{"model": "audio embedding model", "dataset": "tunes sung on syllables by a formant synthesiser", "train_examples": 39062, "gain_aug_db": 10, "targets": ["first note"], "norm": "layernorm", "mlp_ratio": 4, "subsampling": 2, "am_softmax_scale": 16, "beta2": 0.999, "max_precond_dim": 1024, "epochs": 26.7, "adamw_weight_decay_other_params": 0.01}
Rows from block 6 of a small audio embedding model, named by matrix and row number. Rows with one number belong to one neuron. Each number is 500 + 40 x the weight over its row's rms, rounded and kept within 0 to 999. All counts start at 0. Numbers have three digits each.
After each neuron's rows are labels from the 100 clips, of 14976, where the neuron reaches its largest size: "strongest on" is what is common among them. Only what is clearly more common there than usual is listed. The data: tunes sung on syllables by a formant synthesiser. In brackets: how many of the 100, against the usual share in percent.
# u: gMLP up (value half) (model.blocks.6.mixer.u.weight, 640x320), inputs 107-213
# v: gMLP up (gate half) (model.blocks.6.mixer.v.weight, 640x320), inputs 107-213
# out: gMLP down (model.blocks.6.mixer.out.weight, 320x640, transposed), outputs 107-213

u.585:518501494489537599420520458480393440550508534386465496491494487520470492482527550427457525455469521426448387463465437490441467463533511421469405455486523472484481487439523447530499441572507483555455534446487536560519465493506495482474482451533557515529572473455463459453481486517549492436492428472461472601521511463505536
v.585:442510448464470441548498545520505454517500496407451506540456492413529510499468566517497466544499485545517437517491484503556539424523568572562527468538531540502481439467439472575496509467472457448546562483577511503490438519510453470490544430489539537566506510495493524573496533484460505455503474540557512498559496440544459
out.585:455515502535509431573431574475550588475512498491537575447547538511528459523424588495510506537548504485485515448461443509525466487477490621558499492548510473460496433508517491478517516511472464537437481547534510464544510548443536501467508481468448402508530467501581507529509560508528515583586471527519515487450464542584487
strongest on: the note F (56 vs 27.5); first note: F (36 vs 8.1)

u.167:520494490499438422568528507502488470565572567475534497493460527483462474487450546531429512542481491441461420446483548484477542480477552492455556501521485548498482494472499459476511540494524482587484451531500541527528479486562458469452496494407527550602536513495521462554543539511548495465531493539528505498479480468425574
v.167:494514562535480492533470510568426484495533459508450445503474514478460449498446460544475504546554572482517501481517530413420494535513410491502493437463441578484426546517497468538530442465514486471590531539523473508484444487458489460524543557486522455437498460472536537527501519515550499495505487512488467481496475571457479
out.167:480501535470519562540503487466481533495535416540495526488441507553574481466484503453463497505571473511473549504467566532499511514496518424447522511499598491499486436483526537502560512448532512455448494511534446549457495518575508530498457484531450524516431556554534481520489498511530523480509455391554509457521552472528490
strongest on: the note F (61 vs 27.5); first note: F (30 vs 8.1)

u.233:477518534364502527439468480586469455468465464479551506519485505565560488514446462559530586506498502484476467558477466510561531461462479502519501499485547519520551585516478484501541482526465471532514527510511530568520541520574548496504513447449401590506485497530404523476434508486443552526487494520501601484526513494459560
v.233:451494403548474430511472558556516477472478490498487529497425491471466501520540506498533542545472569593548580483479524494518514451450485532576481489426543539510424496487538556539487525501539524496523550497449502448437518542493491441462567518531526523514556575485535491536517461538463480541449560554460525573512469492506517
out.233:473474504472519479458415546502485550483585514490460483508440515474506493532550510431456494511539471512501510478545476505568473581508514474454535544480518483497492517540498500469532466442482529538481511477477534491523511518512536534516507470482541444429569468558508531460568553496565474495487524489528551442452505471371472
strongest on: the note A (89 vs 28.2); first note: A (59 vs 8.4); child-like voice (55 vs 24.6)

u.266:533471528454428506581436510538491510499431559507482534458533544548486476504558483502481520454472517513427533525454475488484427529506477553446527519531482427510616433451487508492514433480499471556483486470596505459484473564489491536551480480489466447539477503527464571517465514574409458414501456497560513498500488499550608
v.266:482546523517473443529465535506485506520443503514420539503528496459501484488512572482517462439547474430515501504491555519526463490466567581486558561479421553513516468528532457421500453485530461488556471484556481458500452496508488499492525440490508457539464434570499542524537547488526424430504455586533527509490474512481472
out.266:443471504479480492431531467434465478502541508463529431542484479469459454522497490524489557515561507535610537489531431548489432508500415472495508468540517546486433542516529522476471465436505498461478479512464510541496499473489528453516452512509493500542524426522514550554594501527505494520482556478533533436466503501511515
strongest on: the note C# (78 vs 28.4); first note: C# (54 vs 8.4)

u.60:433567453457435552506503497567483495522494504438479484561448530527409463553521494413477550471505516514549492580504514526477529428440466441495515540496516453555550531536375481470515545511495619492525458542486520472571474501485540439419473551478517533530535500501528428499500494491507437522454459482558423493523440491532464
v.60:426440451483499499478539490472514529501485488435507558445525484560353564543468506456539513426554476508530487521508464475492546485518549510461494522535491503472463494454534511558528461520435453535510469543517522501531461520519504524468489515537531503463485493523481523505507478485476456548538545442440512467500478575551491
out.60:509520487525527534521506584463550517497476462478468546473451500475510534436465576459514495513453497441476458487432477520500432520546527522515462512484417452511509550534522498479510474518457514413462562494525480570514568487552508517495474456546521518483489504478537463496473526467478520489493549559517576572481500491441492
strongest on: the note A (93 vs 28.2); first note: A (54 vs 8.4)

u.623:528521515498484483486413603548445517520504513488523439428507568491444533547527465503499502538453489496376444516502496442493516498496466470481486481472404548519533526486512505518484473464425515521522512482539532561517488490505482509537555483478462492574457546440505558456546446472512535484497505516497398483488525503503488
v.623:470492586464541515657503527539509582505583520510500469538570462440496477520472491453513504508450413512417594511465448487465534552538530488554549553471467536512526457453511507556513490553501499506529537510544486624468450480534491445386484500464540447469493429520489547512476505484535495530456493457551530524476527526506530
out.623:489495544521540431454574505523523500443437430529507505462538569532478496571527435478471425531514582550505521462560450449501452552585578496493518498486519464519439485451510507517464480486562413466497491489487518486490470479556578551535446518523524504475495475560515444446553485510501479481470527434552491508540496487520507
strongest on: the note C# (72 vs 28.4); first note: C# (45 vs 8.4)

u.244:486528561496571504476461516430487492459448506468487507454533532465435526516497534493526518480560562485438491511482502498491512449484457477486473509503498499495521525498521512495485530407472536518513549557431477490515546512489520492523492439478501531530531519457494471582480501524509518555447545518436549437385559536430561
v.244:477544543502451489575488541518524499518515524456530509466514651513565499456501501505505520439528485564481519550533475550535560532509510484515488581481518528457478522431535505504437483536429453407584490451466518500551504441485413471547460494477563502541517537482494492553493519476486492472484477504477499504512472567456483
out.244:492510427428395497554475481558463535510539532537501520561501440521492409479524544463502426533474425557501524550543495497517560443428516469499488528529451568540524455512553566537529465559481478582511510575559480420497487511497474499458514519547480437457521511456479498493425523515535554530540461498513514511451469481521487
strongest on: the note F (69 vs 27.5); the note C (67 vs 28.2); first note: F (48 vs 8.1)

u.224:531483534530544460504458475483501524501504432509476474513448554488540457489539512544489479588483455429484503477536458438443484482509444549574564544557475490529442483511529523496524490495445527504563576461451512456474494531495583461441543469506534508496470503519502494447579549488510504529526454512463414563493531507508497
v.224:494564515487463509475538480428529475440471535502476485476575505493482463510469515522517418510549505541481522460658455461477536460517431506516479454531485404489491529453489490474555558525450447498489518475481506490536480482461454516555460513442483476412526500534554557488550444545500495476476458546466515497470465498532534
out.224:458564481503536482456491513499506567489553532458457560501455507485475483438446509439538448501536479595539493504520455478511479505464498499393437493437531492511535398521461467563447581565540534493484495526553538558487544500512469505495505548539473477501471509511499555470442554523531482529476578522542490493542489523542440
strongest on: the note A (82 vs 28.2)

u.23:518515427501502502474510518479540453501469442501454485497508505441532459546512452543519518422532544423515522504551559474473526474464591480499520531546467507475509520515496518428479499491509489543476463585459517507557511523515487509429490514496462440521491490537504468492593484490563488468517527500462453545528485530471514
v.23:389508444438500483517499544438475527519424510552509547518486484466438516501514463455487541480495574431564492480571491495484476575484567573490483464487535518518480524498517492534528427469457476548487466482476477489455499511560594531450488472548459465478541505535471485476558553463489487573543559479503466500554507470537536
out.23:507450572535460518496530519553481459494545506498512544490507508499457496535549584548546394556473470476461505492507501452549553527428535493516461504519532468496509553458445456542493518500466468530598487482515524496403501515569500456570466482432582512481534495477501466510496447495525499480458461477452497485517490557473437
strongest on: the note C# (89 vs 28.4); first note: C# (55 vs 8.4)

u.53:474498644584453525476495479467560550500505438566492489542463525469533491515488505450489507474498491453559527442404455506537535491529463477578506567486493520437529551534506580502454506543461517420523587459467474490535512510503530410515465456427514516493457453471506491462473491487560472530506451495531620495526482497404545
v.53:494530439440513409510477499514504490519535541559506500548488524548431464507571473522458544542422504495512533450479437543492474529556467544488505500616553483456529497478522454494480489461550413576438542524517523523466477502503520477500533478538481517588552545431557522516462526471450484513434508499509477496476517457520477
out.53:452536514475526500507474560484432550584524474429516422509454518515558524528447515498519549522486472460449489536522407475444503508511473474493512523456574480499553495479503498555528496519461485477462561524516544467463523581543498524519529476502450530463533532508555517514491519461511553540472546507442441471525434522558470
strongest on: the note A (100 vs 28.2); first note: A (71 vs 8.4); child-like voice (69 vs 24.6)

u.535:480530497509577455562519472538506406509487455538454625413544509517480438485568462490485405458469468503509496524516506480537516559461559495492489548526473519515430549534491547518546516471502532558521522505594560453517477495553422520520500491482487484452482456567521606502540534495484506559476512455578573530495517550527506
v.535:523534531436521514503520484524394483463452488476463524469614505503484526512553527463504513546511535426466481511560558492542466512512521544467509512465485440552440519546494398524475538546541516465550471506496535510511531482461541490586581522449535506456508451468582502515522474346520507541468453520534482460575475458552521
out.535:476491471469562456559468515483562554469495501535537429461508531509474506558562524452499470521527510532546435478455500467489518467524467555513469520460495503514453522455479469465452518607439506574437482485542507466487532505528539492580497448581470518521515484499490506502500459484535477515510466526510477478494414487507523
strongest on: the note C# (100 vs 28.4); first note: C# (98 vs 8.4)

u.382:439526517491536530584530460488502510478505548605413573449538489552462484555515554477526509476520507505413528439505468437470509529533523485558571493559529498501482453505494500551528567483486481499436509515536518468475517484504484501517544554481470465429523480413510481496537494485479471465450504486482422549506553488514531
v.382:532468535525579455442610453591507511481504498489473563492442504447497518545497496512517467502503482483543508508541514514453431461431507470483562548527536546457520586508527483537550511463479469450508495403513503516466486467494470532471483490554464530441479473499540562459530515479475598505514523472517394494569449500497520
out.382:539519457525476432564540518513493537500450501497483397523448482516501487485497575471467461507524497469529509508450619507536527486482527503553459474532498605473545510503497493460494470511465457564529492549532435497509522568477408526428532446470467567455588474453501477469551549443516544490491493534464502454554476543460462
strongest on: the note A (79 vs 28.2); the note D (62 vs 27.6); first note: D (50 vs 8); first note: A (46 vs 8.4)

u.14:501552472437511506516533435476427535448483505467527529470512472548446547449549569540532617503544454536500510534512465455424496370499542521476526512569506440460486471469473460467512573451474496444534448476495488557504541552466508508514540477506469519507536526507496478537481495534468568535513509428484479484464457497548466
v.14:482497499462562458551587531480429471520436458527494525502470541538551480521504474536533547485535508501418504506460577490461554535472499571469478461469428496515529573565553526526556555538531435549458503491570476444560525456487501467533476479515496453513492461483544542479589483384424461472497536447482439496491464525487472
out.14:483545519524481517510505527490423513539519445472458551488553494462542535433470538469496476496478538515508509552490483503449488554566493466504510492494489502474467446526526546485443418509448613431507547553520508455478481514478472529552439561578494480546528440517464557488431627467484457522509408538503607497492597507517505
strongest on: the note C# (62 vs 28.4)

u.315:516502398503516461552457472474545506498504548573518492483522479532457463490523486499490543531405507498500565445455472452484494514525578473468521482495576533511450438441497507496465488469528491509495505561559500471451485505632528460553537553579504465453513476496477533514501468576401489467520567488488432528456501503534490
v.315:520519544417510504452450555555450476544550508446490536537510486472497475494481513524494439495503451439532436495561487546482576539449508488541497479444428546430512536496485524446606438488456475472532512515557533484550499454536482552524515455472467523475530464514547462540485523516542502438468440531538547485532436417453520
out.315:483486473527497400537522493518548573479528510573484469459426473439479570504553462461514521520525478532500512466482487525455490464483437516513541489520509536490538479474529501463571493469528439531481493460477441485520503485461473560445519403562473552523531414500582503478547543476585438438544465522571515499445436487476554
strongest on: the note A (100 vs 28.2); first note: A (68 vs 8.4); child-like voice (62 vs 24.6)

u.301:481508516558558465489527534579511479576465510477463490509486525497513571480478543530486484493556405522457503505566500508446480618499438524513574522468388416525516489561547519514499511522518549498468441469513573497440461489554430467530523473447444438571525467585509499444491490473495413532478506520550511526488484510487504
v.301:504448530404481601557491556553497414486484565483524472530445527490575439492588482499541470500524532455525475507507458498532546517529460449435472519555496547533490395480471492429472538512453515459552462498484501431532527529491504443543468504477528493505519561420500465517527500502453526460481486520510432482492481484508518
out.301:538475471485494566456509481488482523459542499577537463497497470475571500521577499463581519371439540509563482439516410527526479517568506452485517518468482558512510498456538518511540433460493559565478461443493450477473559519478512497539464503511550501490474469468488571536508470476500492462513434536395502432472526535510571
strongest on: the note A (73 vs 28.2)

u.262:567514543486459507574429497512526466520474492535482601505495433472496545502494470471468496519495457557525495578571470483525536511455459433505532537486531483485490469504585593501415493490474495491572502493554479492497499537532585446427513368481514551536498560467469485470559575474517483538515568546542436441514490451527534
v.262:504518509517569553509487498475508485541476455490455511431538530530512572505506514488469424534543541515511424553523509526540448471491595559470489460547466484477492528420437457488434468490512576517499476520550486463540478463559507500461421417532510488454486493516489492514514541569463467541542415462493506504551491522500472
out.262:430523481579460475491508494547558480461520558516440479486465520475544538476536512487527531500488565593493490483464432504528524487461482598473460498531541513529515507442517509516477513496563416488526526461488526511508448500497469525516501538470508481450535498491534441488473512476530444470579543496445588535511462431409518
strongest on: the note C# (69 vs 28.4); first note: C# (56 vs 8.4)

u.436:499482469525536486505539540486523442433510543526516499447531498512519458470477467508501523455544485505504543440496522535482532511530532503470473497527528401503482526560512512464506436459541454492533515591461540543416523555497524529524557508499576495534457448523486519513425486487512478526492448502496498599581583505518544
v.436:478413550568514480492506482483489515441496570550555517538480503392532514529487492486531412515500545517515458585478561512514566497450492509480524550518494484500527463478547465479516511504577506561588491522602511499512557540503484499493550429485480446492492537551533529461551497426419493499436485449566506453514511492477496
out.436:471472464474513514484518516512460540544537475478517547557555520449470432499512534475466506547522567460461537476509472461457437462429545493435482595500534547473498456529505499579436512495502551528547472511491468520499547399509540466483494505496465543507454580464445508504482500477469488482440510490495467514513438496522489
strongest on: the note C# (68 vs 28.4); first note: C# (63 vs 8.4)